config = dict(
    dataset='pictures of board games with random positions, seen at a slant',
    downsampling_factor=8,
    decoder_activation='leaky_relu',
    residual_init='scaled_by_depth',
    beta2=0.99,
    shampoo_beta=0.99,
    adamw_lr_other_params=0.0024,
    ema_decay=0.99,
    max_steps=2700,
    epochs=0.9,
    warmup_steps=540,
    weight_decay=0.0,
)
Rows from block 4 of the decoder, named by matrix and row number. Rows with one number belong to one channel. Each number is 128 + 24 x the weight over its row's rms, rounded and kept within 0 to 255. All counts start at 0. Numbers have three digits each. After the name is the row's rms in percent of the matrix's.
# convs0: first 3x3 conv (decoder.decb.0.1.convs.0.weight, 144x144x3x3), inputs 87-115, a 3x3 kernel for each
# convs1: second 3x3 conv (decoder.decb.0.1.convs.1.weight, 144x144x3x3, transposed), outputs 87-115, a 3x3 kernel for each
convs0.75 087:143132149125120113088124141148088085125152123169130144146139135151146144136133112117148136131082149143156121137127086114112143156114097166112158128148131178158160091122159168154103098100095113141124122118126131081142133138133127130124118128124129131129131096105114079131114130098159114144120128123132136121099122121116142139156145073131127106097101109138148126139117118129130143121133078147133093125110123133139139154166133149129140125112137136123141162119115157130163159131125141136130085111084084165109105116154154136173179111132137141159097151137145140075124122136122117139124131126170129100182101160192124147180106117131158117124115129124092118148103082131129135118144139094150121132150110133145118176141078150186098120102117120145109129123154118160113123120076146125146114171103
convs0.76 119:100135128177175164091108106126111152146136101145133121134114157121094118169161203131082082125163169121120145142147127149167108089119130108154085111114111173130144133143163172164165095147132112116115101118128155127124110124124163147153125142176165161117172166163097101134102096112102137134125133112144113110113108123112130110117139122151133140110126102111117107133148156136172093140141113136165097106149099133098108110149107133097124129104143125174142133142147143127100135077126098110153103091133079068122114160129140156101148170139090145128108117094131126112114092083136140124131112137134114109121166145113177128134068144145133127129145126138123109143169127144140141137099118129160151153117103170112067150180128187204138110106092133157158139118160173111139147168107131123142108091148
convs0.77 086:147173111152141156138106199152126129100131135109087131128136168122111126122106105121114121103142096135110101120097161123159130126119129111165173166123131107148137118149136096155113114103187114113142107123170129134118141137091125099090176132133152147100143116117125134141136143150190132084152122106135151133157104146129122134092131119115105144112110116125111151059090119101104144103146176122110157127106163087115127113159172121100139108127129161155096146122123156132146150154107122146163102098115108148152106124147090101127157117104083098135147143122110148136166167112121146143172139142155126132132076138135127092129130164106125128112131147110135137111101117115161139118133145130150116136177144116123134102127137155112133126087161149137137157120143131140129140099079104142118069121111
convs0.78 129:127103138081119147132125142142138144108105170151145091113089123147130131120146120141110125131124159137143152096078133104107095124117117130107119143105125139125119137110181158118180148096126084127121122112115126135142124122137118149144100107118140118137148153102167153121135138123159127118132126137106144100114074103111152109126101171140131113111107146122165145125147140125081103115124141114129119140125104148138110108155166120183136127129102112105127163133148178157117138147124129143108128096128095074070117114129126134163129117164148168098156124107098148122162155098111157140133125119176152104182100132161173127118129119122111104148147105120160133161103116110103112119112120130138106141158133128143153128182120171171101142134141137149151120129108137141117085100156126142135148103168
convs0.79 117:135109119115108144148116114101108133145140100123113124123122146155138131133112114161199173155141161123104126118135105115146117133077122116117126115136154167137140148164160099121112093145111130134136116135123144146129172147152084133153142131136120139176148123118149141139112113109128123121131111081164113088129126116111117142114128159129070095134112154114123125115154116145133091154114109122121133101099133113138135124113109088096104134117131135167145114122097140149127124102140139136108145124142131122102106128119147102142132146148161117116109076110107113095122121132137126117140119134133128122117122119147151135134105159142111065122120099127107109117133102143138133142101137104124104093142122104115121123134156100119118138104107102143145123134146146125132128114117083132146125154141
convs0.80 085:094133109118148131156139089130138135108131159163129156106137138171131208115146131152149142084126149131113121127129104169141154136128139180173185113128166114164152129141135122131097129111110126133165132116126143166160114140106110126144133142116130122170109108152125150108141144127157113081150096085138155108122093110139120106160110160145165130149161157155141137130147157163125115132149125136126114107125126144139151207141106135167130125145105110121093095122156116142137163140133147118117109135131118133135138134117126155157134123087175146144078113135148106112168154126109149110159175114148147136124154133157112135137159141146128134138138101100120117162101110159108110178082135108125076136142133100111114147151149161126110117135143126110108146147117099163114132114117092131123063138150
convs0.81 086:128107116127139106150173096158118122118059176091140113026138133123116166129120111151166164115145140116180135090162123133063119129136144112128091132152162145094153130155104126155148127169117131123129071170146129120132138123132138124084131101131140120125126143124142099111172104125112178108145105123150129122112088101121127127118111200092160155093138120127147119149163153132111168144139120108091094148095145091121125127159127152120117151143132158106123119165145097119087118128108137157118150176111152132103127126108171163143119128120117156154091144141142122123137097135116160102166139124106115106151140154151112089126142134137142137100140147104147124116133144136085184145185133094100128131082140148114091097116122122132136132165139157146113108128174128111086141121117097147130141143142
convs0.82 087:136148147133162145091129154153135121150110126113110173143137134109129107107139122112155131167135119150129095130056117095105109141090133148162107118162143150128143165147124152110138152148114127107124138109120126151130154112184147179183143130139102138175138095113145126129160143145191141146129143147124142133081134128120076128092152138129094114116102111116136154141139146182102107090141128115126126117119066097128098171167194086171147122116108135111112111137124110107104131142124110150149130090135143116154113178142143099150168142138132087154141124159103136163087181101135131126147150130092107121121117155118105119117106147146094104111130131093155164135133167150132149081116164111137133126122148151141126106120095115143101157150089117100108083130130162129130110171096129134126090129094
convs0.83 124:134138163121136125138092135108131122110128143133117113111121119113081123100131139107141098130106163126099083146125128096065108121192112131133125120156122152123135168154114090110133123132117106163130137110137155167110127154181102139101102123153125125118170189171120156114132141139135146115113078101116086128091100122119137118080071093185131130142142142088104148126178130133132111165164139108117157123092084091161133133087115115101120089175147137156155130122121151114172054141113121078136084102077141050173119113145141102137140108099138130126170129135123120136102134116097111141158105143122124117098125108108115123098152117152091136123152104156114134102108099198125128093134100151158127144133158088125130111138121155148134124112127159141143129122117115121127097121144110123170127118119
convs0.84 088:139176122123130137085152104136095128096105148133138197119146104138161139146116124129139187091130157116146119126154105086136122137115114117124134131123122133122121121133123124115114137161101126143106148127133191147129144148157099088110152112101166113142161123130105120113110097104106109119148134103148138124117097127081118139110113064147146080138109120153109098189116135151125137140160177144134156115148117153161119133144137105107142105174151108165145105133120148107104120155116135134089142131121141101083136132152144147141145090143129166141114141132114149154111133132115106092098143164120107121133093106107138166114129123145104135118105105096112126154130168160158174142098076131160102136143141081117090098188134147170097098105137104124088127110134174133092132118138169159130138114135
convs0.85 088:095107127104114145109115147095141130148133144141152132149118163157140149168125146155151142139118146133092114107207122133139092123072124168145104145136143169132099135136145130143145130094150148092111112100105122130188094118135121101129117127143108145150082120108102121150102127163130132112133130135144090099063103157116161114153148175118095100127110199135151148103127113165135143128116142126125166104154168098149115114155137093151115140124112138116106120069112100157168121156093145105121154143158107131146120158142167134132143147129158137148121121118114120124137113134097123087174135108099123142135081148133136089103124148102188128132149141156070126155126117133098148100126172121130146173175091143111120111147157142122105119124131132128107136113128101110105180126133112111109164124182
convs0.86 110:110108137111094121126078148113148138174138164081128081115144144132141165117111140122108087131078109098119110096153124127123112107150149183129127128155095110154105119142123156074155151097124117122131162157122137108117131128123175168136118127132144148143165129107134143108161140117099117127114103131160103120155105148148144132111073142117103125141127123155137133157114138100115148146163175113128097123082138160127099095145145133153115088171118128126124134113136140177153146146083133129139119140131153116096126132110115133125113123109126117113130103142123089144129137154106109116101106176126102108090108163132149156128105160154109083160063123153093152134098122131127101140173128140193138178138106124152104166158139112150124130137134116134154117133141103146126166111103150157121168133120
convs0.87 081:125150103165157111143133123138110101102141151109152091127173138127147141117108154086146129167155149168183169140131151166146086162119115099174134174117125113135140153087078130104124140087114109135117145097100115115105143193148133115125120153116140112119148106105118100133086127112151142149139137140102104118128110132091106135131123130159105143126124101122135106141180133158114141132132142111122162081158117121125123169122144138156131111093126127130115092102111135131137105134100123122168115121122159103110140129106152152122122111121135107118134150151104131136120126146093146135140127143170145144165103092155122128122162097164159161148085143143089123149071109138137064147127116140096131138141143132088137153087114132164117145120094142134119135111133109117081125108090147122097103126142
convs0.88 099:122174161143155169124161122136063157125134152155118109144113147125120132067164120104126101079111122120120118081140100109147137145102152113113093115117110132105131113166146146125144164138145142117151124109140100131102146151136134138132153136124150102142139135140141155102084112126075115123124120122121147150125207135113152126125115071146162097103115119067148117097128131113102164121131153155147105137144148156135129140109112151091164129121162121158140128164144157131122149170103134133113145106122097127103147091152124141129158132109132126111105158119131160128087164115105144122088141108117106087136165150138165125140141162110114110127137062152119113146116090106123098152111077114122113107159147067142126194058133214129088180109144135105140136106145149159143124103148151141095114124101
convs0.89 097:110137160145117078117088120127126097149176111123111122131128159121192147137136114156100148111110116104113139125088065114076130120102136118154109132151095137138129136207145085137125134115118100105126074136138128166138137094135115134166138128106150136116131144122126153163101126106100137107099116110092139103130136157127132115160094126121171127094133091102118106128139128149115096110181088117192144140137103161144146123093149142091164123124118153147112121128085144143128116134076157115117136115126112064104110118123096108108113157118135118114090120108109133129163159133106135094122115134136128134140126064157087092151108129132150155127143124111152130152089159141092073118122191138142125096135135126150151141116141151122126122172137128146129106099122130151147078142156100159119094144159
convs0.90 114:126144143125145125083079133118125140112125143145108110154137106125121176146101143137161156136172093140171189096109086095142187173100133139078183146131156150111143116085149151065174112124146107161142151128109138124132142126147155147138136157134191121138123155113147109157088134135092144145118085091148155095084092113123121114150121146165144100093090155151117173112136160128135122113135141148123087154172169145143165155143126092137159129129148123126150112116098134115145107142127103110122115135087147111067097133144117128114101178133148079122122112158142086151108135129118133129120104129131118130100139123078112113139134117097125127102151135150166126166127173110165151133145142187113101154109117129129114145126098134161123125135119118117113146119098145130134097098194123119138115146105
convs0.91 097:139133137121110138127170067147136133086165169152153169108126097132111136091132108131082142128166132132128107156110137124143099146095102101096125137129108106118093173115172098177163126174146153148130131116112120126100154107162130107085121143149136125135138136118134144106142136118145130131123138122133140136131128094138099156140150112118137122129112115138111141132155135108124124140094097055098096130097132081092101144131154160098108090146134149132110102146120134142136116126126142144133141113145108123135149120114119115176088131131076189116119102139109088146148143114119162157135138123130107131116193169072128188147124135151112087153111080124074156109176122157119155126110153145132130087149107131083121123131113150159141125139148088134137153134132080118089148126133095109150106122149
convs0.92 095:192142116181118123133144086100114119121115125147126141116146152118143113116124132112093135142158151124148136097145175129140135123165140107133150140107169142150142109119142118135099075127116106104117133092116124123107117090107114098126136131112102116139126131112139136133098130130129137113131148142133173197140160113083145133103132081146139142146099136106097118103135123118143108153122136163129117123107135102125104104117124145169148114172170156167112076129099133154157085075122110090160125132124072135153142145131119101147103156108093108122165094144125134124136108116161137133119176154137126148129116109092163150111105137136133160131081107126069093109069092084135155134152131113128150123153124126120092093129151076135167105120177112152131127158134127138140129130113150117171147169123
convs0.93 137:125151152121130117142154121147140126142128132147152158120123148116105133144123099138146157160132117058114131138126107056086105142114154141115105130118133147125132120104133119122124136144152090112116132135112120084118122130096126137141114116066172149124146105140134139126145140156110130128134132111120129150119146131135132140142141127101120153116104112148141121129126138168120083118104074134110084109075116115114150140102144128160139146147124143193103143136150127081116095146160144163101124144172164117040103107120114104117105084102125118111145108100108083124177148131117095114137161124110105124116172143111128139133133145110086141140192166172151134107118158152183110099104125080169124139131116170158128112115093118156144132116120164155177113133125097148135130160135146137121101112117
convs0.94 110:149156117134176137125113079125124074137108187138174135143158141150143116075151129117155140166108115110106136064104146192075158149145128165108112143132108144135181103133179130128096090157105105118146139134162144149130132090139142130126170118137112144190117149152125157137111113120120118100128139131136166127101140129141123077140075094128118106134163122138117095117118115149115124120102087130163144138077150141133106094113150133105087144131084142086100126154141134115150136182076140116093085159148089113183150129138123131158156125133076126138134119108151126160119122111148118087137113157152109114136164127124164132129164190118152111116146069121134094142136203122104154123167132129154162133124131140098112123116118106076180114188138095147154110165131092126095120152106119117097156136119
convs0.95 103:126150127145089138134121117160105137105180103137138150180076130113115138133114100143106109092110151111100150147138088117129090138103123103122113162118156168121120062123158130118097158134154120155130143140096104105125149119152118128106144143092131169163128146132152140146131097123137108087112100077136127155108120118110123114089155129122102164102149125119183146171173107155170130116126176125093113145117144144141130152092146143164128102110155144105145127146145128103153136149130157124145143101097144150123097107125170119146115173118128148125106139098100147104108139164074130171146130121095115141153155106138125106171134140083121111191118158111100099158089103110159095052097120122135148136148106090125086086118136114138131097148158091124123104115151162103118115164097161107091150111133
convs0.96 089:178151127098141143115141149153150204105161147132169137071182151180138139137168118148112133126109145150169141129173124108088127172133158141149097148105142094120204132133190127117134134134112129143153156156141156137145131133162106134116145125107158124164138124117148144153121110164136142152120127135088122099100110127118132104170141118094161131111119140090120136127159088140135118111121135137153097171085113119096113110144131146129120128128111124152132168123106088177149145148116157134116102150155137090165123151107111131126095115104106111130116110118124114091132109163135125163134113154136134138109116144110161144132134118145131096102116106121144086176186183130156140133137114138124127107108151114104119156145150130116126147128147158143135121145139120114130139120171148145104094109115
convs0.97 106:129144148154160153160134134118106102159098096118165154131156150142138112152124120086149161138112084157118098137121162104114128134160143110106103123150099124155136098134107104158124113115101124131101086132131136126136121124137125129143116093127137159135094098130142113123121122151137141136145106122133118131146079113100126143124183169128160106141136107147145132114112121099103143198119140119117104109110123101141170132113143134112088146152156105103125155106071108163119086149114156119088159137110143117114132082108110134151121119108123164095126146105154134120132097118117115107166097095099119164118117149109086084121193135179101125114156113103148157144114117130146121105093123137125095156151160121120134133096113124090115126108151100118132147138132095106135139148145123149162142170100
convs0.98 111:140147128125154123123107109107152123112097119130128079163129114148115162150160202138160166182165147113131096138150098102084083109159167116142121162142126114150134151172132119114137121125132107131142115131117085085138144115105109136126151159132157154140113156133128141105158121151150145144139144105162156158095082108121150135134113106116107084184164166123078154105101126132124132143162091105055084105110138109104080163159214151146149123150113102127100140101113133096091075138136154119116099115130153162172126111136083085131146125132134149147105094075086106153149138113114118104152122151079125116127153171173161172156169133129122150111136108127144126101086106139174152139103116125144115107117093111078077131137137114113140114118148110119115136100156105124140134119113104122127105113124
convs0.99 108:116100147162129061143147106171136129125146109188102130110120120115155114147097154136133105059114117125159123136111143145092176124142080131099118124114105091157155138119121154141158151120156134143129139150120126139120098129140143123111120110143152128161113127147097128101114128134129128117104134130090124135138134092155114143142145138120135164114134120114101083160140123132111172110109135107132102147137138119137142149103121145138121124156130104147084125155094108128164129153107167122135088138137141099108115175110133171116120084150094118114141112115074113115155132150105100126117113132146126141130173193123095196147147101139096133150161091138129102102140129083097127107105171130149138104096114106121103118133083140157153120103163144165157116115123134137113121125093143105091136108146
convs0.100 083:156145149089112121087126132112117086109165164087106123120078104131125116130154130137190147167124170133127128122152150135103130109107126167141117188144178126089089140099133110165146145152102104115118123145137105134116111130109109100099118112117090108112113114150144123138151145144147137160131148130139073118134145159143122130141104088115124090097115134148116153116140148151095155108090152127150170125121161097176128119103118082131160120102143124080077122076142128119091126122121138108110177148148118153143094145111177154138164144176129168112165130140126136136122149147141102115139165140150156163113094109138174101077117148091178099126130106155086076168121131107147114117100142135113142110107107124117102136105116127149116095129138094096123128157145111065092136080129102142130166152124
convs1.75 086:116100120123113101146129122123145113153179127141112125185137067138133103147118161115133144068150120114142128113155165138120109128148148098141094117131168180159100150108135182113114139162160128157116144119156173130156121087158129137137114116071133167144163128073153088104146137145113113152162176144163093113104134113118120070107136157141125141184103144151107102141156147134136061132164128126127129145140125135135089181131064137111142085125072115097102065193155135111132134115080103108148111136111134147138143166129157140101088142120081077111116171113149148120090123139131101074087109131119126091104160093141105063114118143139137152127122127140165132108125115123095089139112133155087098114136125136113136166129121149110137153130062150110122110116140130103112130118142105112120123111110
convs1.76 116:151097139117115111112116132155152097115138112146112135089150094166112135145143115195149138122093128135123146130143137154146111112125115124144113119073059144132133116152162108134102099127083132143082115108157136157099145168095067078110136139158100097136109186136166119116160150112128134146150132155124125084119147123132129127149156141123122121164102151120141136112113102138152136143079125101153139152115121135120129120155131119131099120146152110146082119109162142133141139099105134130148178166166131136131111111154143118143149133133119107153126107108097105112142125150138126142124104131111136113121115096113113131106081090139148163129120117076121142121064106168121110110119128143131132154172131149157135135083098124187113131112132104123121144103115122114143116089110135100121147129122
convs1.77 085:125157176152060100150109144102102156080163172107143107152148129135134176126123177147144177130115134153147141071141105106055123155135138101112141151129124101131133090147142116096144147134171135130125109159111119097113139104134131187122130137137118154133105135160149143109132116112114097076121114131143140102134101099156121118158134118104147146093160104133108104111103169126128135087146082122108102161154157095156118118101139182141148152114104111148121107080120117128098159099108157073135147134132116121119164133125099080138152133089130119115155164107156144141137107106140137116136138085094094120130133145093093118107120127102142172085082154092118158133144117153201129124100112112118091144073162143108091133116133149140111111138125133115111119136128080120090134152152144099180126184112
convs1.78 124:143155105070128126147106118149168164093138106100121130152159143144108101095136115128065103178169065149151125135152126128122138121149159144102127078119136130167132157121140113108100093149165072109119120143140132120129150150114170154154156138120155091123124119124093103119091099111156084108157093136137126130152121157114079104100125135110097139120131150133154116088158126122130143139121141138063123129097128154093133137125145128126125121099095104109137144111106102095133124143168121134138103104118139144125165140110148132147108128146138143118114107117168143132149098113130155101126130117142122129131119117113122151130162106083104110113182137088164159115156167082123170153145124135092110124133111138140112116179125133160122124113130131120100110097137127143145129113169090105138111141161
convs1.79 121:129135116108154124127154155157156121164168109120105145124122133150155115180124139140111120141177141075085106088142124144171162152121110149149133115134145135147128097138145139111165165153133126108116120097122089114111146093127111117137075099126075118083049115079134163118201121113132108157119153141089138152128080130130143112127129152141123132119112143121106114111116108126148124138154122112081133146181123149151153110103097155103125121060105145100144162151145141159128127124117114105137196085108165155126109136111152154171162123181100118112190166136155134089134141128118118117137124086142106099103118141162136149131103160111162113132099154107143137098157124109125126124114155126124136126128101123134139164167138097136110124143124149108119124191164130132129066128142116122130152129113
convs1.80 086:123128110089142101145129123115126111105112100125111114141108146088122139125139147124133128097104154140109104102084101096137110147121139180142167114107124148146114125164154163143111115102135106137107105109105131143100159065098127130124117140146124129113131135130120144139135166124143145103126148137148138121136153105147114159131070088148135140105174166111141131092123139124169139151100109117127128134119123136133102103133112110147103124111164109123113152150126108061078093166088125143106114143132133133120127154156113113120150118126130143117144163164165136175120116136115136132140127156158120134125141158121163097158134166106180104154119087105142154120122099106103099120156105118119120118124128147143125155136144153117134112095075139100145111112081139071117139144147131137149095151095
convs1.81 091:147157132111112127123124147162129135093168172132130078157099139104161079097127132093120131134115164150127103096118124130197124123122188130164084110163138159116170097153154128150158122144128143157120147116172130161133082177112117076138149084105169128107162133113101132118158137102149137128144160114145102129110168113169115081137115119110176129085150124116121136125116138140115162125136104143174115112166147122153131148101103132153108114111169146106102098128146152146095134136074104153074145082125135134114128145116094138107177093104120103171153114110145187116111144098103153171093142115148133100150159158129145126111108171102136124121150171119119147137098142109116139139128073141145154128138133139113142079127119150098107143125137095147155133138091159102121108156105094148124155155140
convs1.82 080:101117118135106100128133096107147147136144126091157140117116124116135096084103094154120161113106084117119157137086112157148151166178139105088127112098151143121134149099129120129158131134102128138104134159133117140145137120117089112112120119122151092124162146132156166131100100110092127088140132143113152090134138145146100118132163090134128104106114152150178081129130093107097119165147129136117132138109147112124119120158123131151172136116095099160130157144134118096143123121136123125153135143160130146128137138111150112142110128119157131121141101149095118100118096137134140179148062125093115103135157123128110132120129104072131142107123061138150132099131091086115125095094122127127084113112121121109101128111127150074130152102144120099138115139145142149173128151132145137144135127163
convs1.83 115:144109089132159124110125107135098110188148185123143138103124124125118115163127143140152163134058147191164165125130144196130151158125119147121111137124143106097127132117126107105115135089094111100126165147156128122115106122136147143107112117131114112135134127158164125136122158146087102106155129120142137117141133069143148164124140116086060097143203155140126147139106130129105099121090126085122110128113144101130136113073109159136148122161159139144139127148137151162116138117155150108133107183131118111077136152151144118123116144086157134139133106136123115133155166207105125117112204162096109049124138128101111101127160111137086102136154149118099094158117138122137120171146118116090147144170146085084083110140140155087117136120155148156156153105147111138143132116133151164125127127168
convs1.84 086:124112184144159167135113149090125110085095136131172121126137140159118111116100118139109121146157155136137112147173142170124163128109113126148153126193132168140151130103139137117157138118091107104141118139150119139137182094119152122081105102117141112098054144135092132137155124137121132139152146160159170153112106107090103120118153109122040113105104111106152148123144123147117109120123155117115131102121139121157157085122170140132185136147137159096206123093096119088140153164122118123119128147105143124122122128134122137128124103145076136118104185160089127089152117132137157146148132118137108163145123142113111153115140132143143135144133147113107119152183147123088081093135093129095179120097135150104137137112095153116111144170146152090117092141094149139144120138136096092117102114113
convs1.85 081:123111148097139138129117127091136145150128107143091125163127135140105090139165094119175127167164158131132156081123137150093131104065079131135133089159178145164115107136134139119089142146147096119174143159170113172142066079135112129116100120122116154133168130153143110125117130118099105142092136133094100131113142132166110123138109141149187171162150138109090136155135159112155137148116145115140114131126141141123160151103151130131164136181162166131096111164150125099145093135152111138177124135159129115105126154097138119091129119095119119134149136144113072181154134139114103094104149117149144122130134146161113133158154151121130097130107167150138161129122148146143142128116138105116102154091068117131131146150124119162173122117125136148127127121141137168142087082128151149145156119122
convs1.86 106:121157111121117142148137147113114110109141098115165111129108133132127092145130177118118148130115128130127110107136105071152107074117139132105089143124101108129141120139131102137108124132101146085102120120120143156117141119156135126179150147151116166158134166144108162199131127131137114190139106163105153116132147138122169163139130102179135174128145177099098124081164140116168132121151129172096083104093151138149146113107090131129128161119204127056183110106129115156127099123122119162124125162149150084159139122143137131120123123107182156126162155131143145138146134136129135129100204142143149171127150118137126110135122107139127076089134096123115071143118119126162126096141113133133146108157096132130144107141123108161125071156158156125129106133158111128144126138148119099094116122114
convs1.87 084:145101143124117109145142137143140117081102151141148097110113121133110135114097113071137163117122095115151135098114120155123136129140134074101123097122125129142179107170126135129119167146115173109108137124117161086123149130175114148143107086121142139145163149126125150142118111143104137133156148144117137140142109068110136115118116112079110132138121119119121108105086139139129109117104143135120100125155137118097116126114162126129123087150139134149158137109133130156145124114180106121081146129136125140123083112104129142118103138117139132124148136118161151168103151159111107113137123159115125153106133133102169125166116131138120143139179152083153125142143114141143062112097139152134091116157123118127066106119109102092128128171107156126114110072122111133092100126150120120116161158113
convs1.88 099:092144115089128102108092156128141143107097079127103140133109128113153108108124117124103122121158117157051147112162128122109126116126154125117118154161126131147097139084142115084125111110136130138141103110167122112087155110089105112103116123136120120145127067096178056146154090119139132163138122134114098131111077107149119155107130142128121113152173149117165157113089124144117159123111156082093152117132125158142097145188134141148110156118109140139138110146117090145123138197129102152128131133159064120129117144116158136127079118136103138144148141112114133101114113113136152134153100131151096119125115123131081127133116122114099161110127139138070114125156172106156125095119137136135131117106121139159123106139072121201119116156103161089112151097157134143120130102117161122118134129140
convs1.89 101:149153127132084135180160125109142126139089130130122124133134124115119131120143133143173150175125148126151080132100114137104137145119148177121111147131123092130129145133114120138142133128162114115114095097139150109138120122124128132136115112158117109109075087118130066117149153122137151120139130098124123116141077100161076153104099137096139116130155112102104132083121161142154148105133126120089131124142126137180108066141099077144115178085153091147091131119116139159194145170157096168102133125115142117140122142137117150113129104145131102140104122114108130167145153161123157123131183138140145163130145119122154088122126111120098143115145133112132103143153156133146127100123129163102130145122151144128103121167127098128113104143135116169103144175119145150108141132134140105110168161109
convs1.90 120:108177103136069115163128146132139108137106125148188129119144137098112134107136108122154122163168127127147136137161124120133131153133153147120150167117085094133159141139131152178078119154142145098124109157083088121138118110140102143129129086110099144113113075091130077109121106141143146111117120144117137133163116144116156125133097113117089171119167114130139063112070164146134194114139139118133113131126090107110117127086113123065158130141160102147158133115135144154142139128105121141148125121139149151143124140119140133164079135173139081130144131118123130129128106134110136141123097203146098113111147086124149168130107130139129133130141094140113111138147130137124153161147130140161086122122109125159118127104132149136107163086126118121151173128135124075130124131121147135110069132175
convs1.91 091:133072123093114157100118122137106078071151127104087144134114158114130130134132119146062107140085080112153134141121092133078177122138115116159157148146131142161097089094157124139129155148083067156136145149143160137131124128088140087111147105130184075185103139159113142108132168134108126137145119131169136127137134173119116144112131109112129074144087122114113147077116146135141102182160146110109165140145131135163089103110142105148128111163147092141126093110163136105115126125115118143164135111121129123103148163127130166163122086120113142123145106141156145131111160109161134139155153089129088167136101107088124114125109106040139116118122119139142105161167122139125117161118118129118131138107130153134135167146089130112113146129137137134119158102109115120170123108172163108131128155098
convs1.92 092:118142141105166095140114111078146122117133096119143105122129122156088133147123131152148114117167117103133123134132118124134122129192116088126104105157158127129128168113151117103151111186134115105096149153127130084157110172157121172185108143139098132154099121150140101139133117145149082143129123136135121159110104167092109112074173145118149139148125147119143157112134134140156148132124100119081082127128148151139120123073115149095137154143129127091088120094114116143132129183162086160127114115102153102114115126137134169090106089119133130118152122120140123104142138104140089125152147144132157144121151141141130129126134133106151153114159116093161171137152113087158182154120134136097102121138129122141142078197159071166121124150144130130107124125140140121097121100104116132132157146144
convs1.93 129:129137124096129159139123126093078136111156110117110148133106097097138128106104146122151155136094096140144155096132143095153168141146140088129123118141157124119128090099118131153172138099127094158139135117099103104159154130138142118126119109120118109118128136163164143105108121113132127133149176084110129147153111124121166098116132130151135131140114109122141129143115138094091107128160098086125099134177156145150132145119075124101142119131124151094113125138096128203107064136158145096117114150145191138070095117134103115145153121100106146153101138144173158103104083149133143118120106167159098126136131151097130141104139151103142135130098164131096158135151139153091108145150146089092102092129162154115112129119118132089112115148145121089126142144172171138112121102101079151203157147123
convs1.94 105:128127104155125114108145134136125125097110111148111139118144163092092121109117158107117135165191118098126125136107137140164098100154112117117130159071139138149161119156121129131135105119160113134113093137167092139128154123121142113099143130155129123125099171134131098093137140133115109173115090148159098101119166171153158117115122171124140157189119133135133131119135135144145137145098109093176128148168137107135133154150112058130148077119150108145124104112117111146120142137095116153142131159126127142161121124181085110123147145119154126159159164164095150115128116123172156129098125125159135149148101150122128131126108100124119140157131128113096097154124121107141151108104139140136140117135112155145150141083143136163151145120121148137143106104075186072087140123109146139122133145144
convs1.95 096:109101107107143158104111121129109168160116123109124093202117148108145184143162104117078100113177110123131157135126152165124122152094094125118101142102117141086129131139151153150117139105109141109145132108122128148128134170083119105136118083137066108081141163135106101132127138156133157132116186124138157142093120193163133187155125137133108111080147156145102127109125092138079130124149153156164170115163136121139093105147125113112104113102137183133115158119095133162120089138132150098152119105125118119152100162168105170138147121088108114077117121108111116082112150138155139151106120096099118145111129097182129116126126117096126112117110096140134141107114118115096157107133115121138128130125088141115145132119099135151094158127108109160107081154127118097135152128054124152081129053122
convs1.96 094:103130165111070109171140107124114116110106142077098114114111146120154125112120125143137094160164127144113106108128093133140095130090166155179175143091063082140104122143122151133117127092126141155120093133051128147104163128121116095163097089140151153148108135100116154148145133160142130096120140182148145151137098117182143096138152123110108144134120136156173147131114131118099168133140068153144134111110113140136100133100144160158172143086141135119128154095147117138110105182119130116135157125133109110093129137062108098130102125106139088173090115098119136103150149153120150123150106167090109156165164166115126142105081115149140147138127123145140135112134151079124134082081094124159144113142168112147119100138129152149108131114128127111150151118120158092102106164109154131096117142098
convs1.97 107:155069114146114095115129157144107122140109116131154153122129102147106129097124145152155148182069147160145137104119152155111135147147138143103124148094111114135146111153134147121111146132140119140148139090122147137111164150113107180090137118110148151133136143118150117130134155151132106102123106127130141158106148086109154110121107149120151130095135063183132156095094165090172151104149130148133119118137117160100107189182140095125157141062111180162126132140149153147119136073090109129128128152103108100121173126123154092093089156130145144122152122124120120129126120156118128119096106145114127099132096113112160126118105164146135108130150180137120117159153145108101142135110106103112121115090104139150150126104118139167116109124124166122102149162157120136162115128167114113164122099114
convs1.98 117:106133107144113134132133116145113126111112140113129139119120094103185182102145121108101123105134137122130099122120137174168141138126124153104150125105114119155163122133123145174155129125136156124148103138121112128125113085119136144139151169147103122107103131113102124098137109106153171124094123109142125126178153135139065095102139081133127135135116107128169106122126159124096101125146110128097095109099156131128096150221177054093130165146134133156125120119100100051129088105082114174157102110102128151143126129118124139128111169106158135155134195149059035086123136117132147151102094140156161111125144117144151150124112159127134125111091132160101146118161131109124116150146166157173148090044085154151141114126106121140168108098140134112118104083117110117138156138176109138126142155104
convs1.99 112:132140116124138124108131122118071131132096139122143106095130136173113141111130115125101154112127125103092133109120141142106139153107085162132091128147116167096157136144124145161113147104169184169162090102146169138138161135124104144097119127125106108133125155130135096088178150128107125139119098161154140072118101142113135121126143159125081116107142122142165143139060099115129107092135126096172167142145107145111100125123129132155134155106086105166163116087160146090119144200071129130152140146162101087116136088126165174135093107171129120098116154165151140096126159140121130137178115112095167127134123120132134103148147146158129107114112125135087148111074122127154103138133121094105134191137091128127110151168111065108136166119134159110114143118103134145139119100105185175122107120127
convs1.100 083:119135154147153140086087120141123100139102114146133119124105151113116132155149142146084099108123100146111137128101112117178121108144117160136141121113068130117080105134145122082103139133136133152139113128179104134134139150100147145119111112166088154130165136117105131132135147134155129126112156142122122194114178165129143138151170111157174153142128120105093139144162158121133125141138125118131123112161130088108145134115120126093130123111141145154099117112146123150113118153128159148148122131054115110119124136089136112113158107122117098087090113128128111124109169119088118095156075117119153072138129150149102148142128116161098088096099120140075114110103126125118172132118136183146148130140138103128123099131106143082098120162132096170148104112125142124151105111103144119152110151141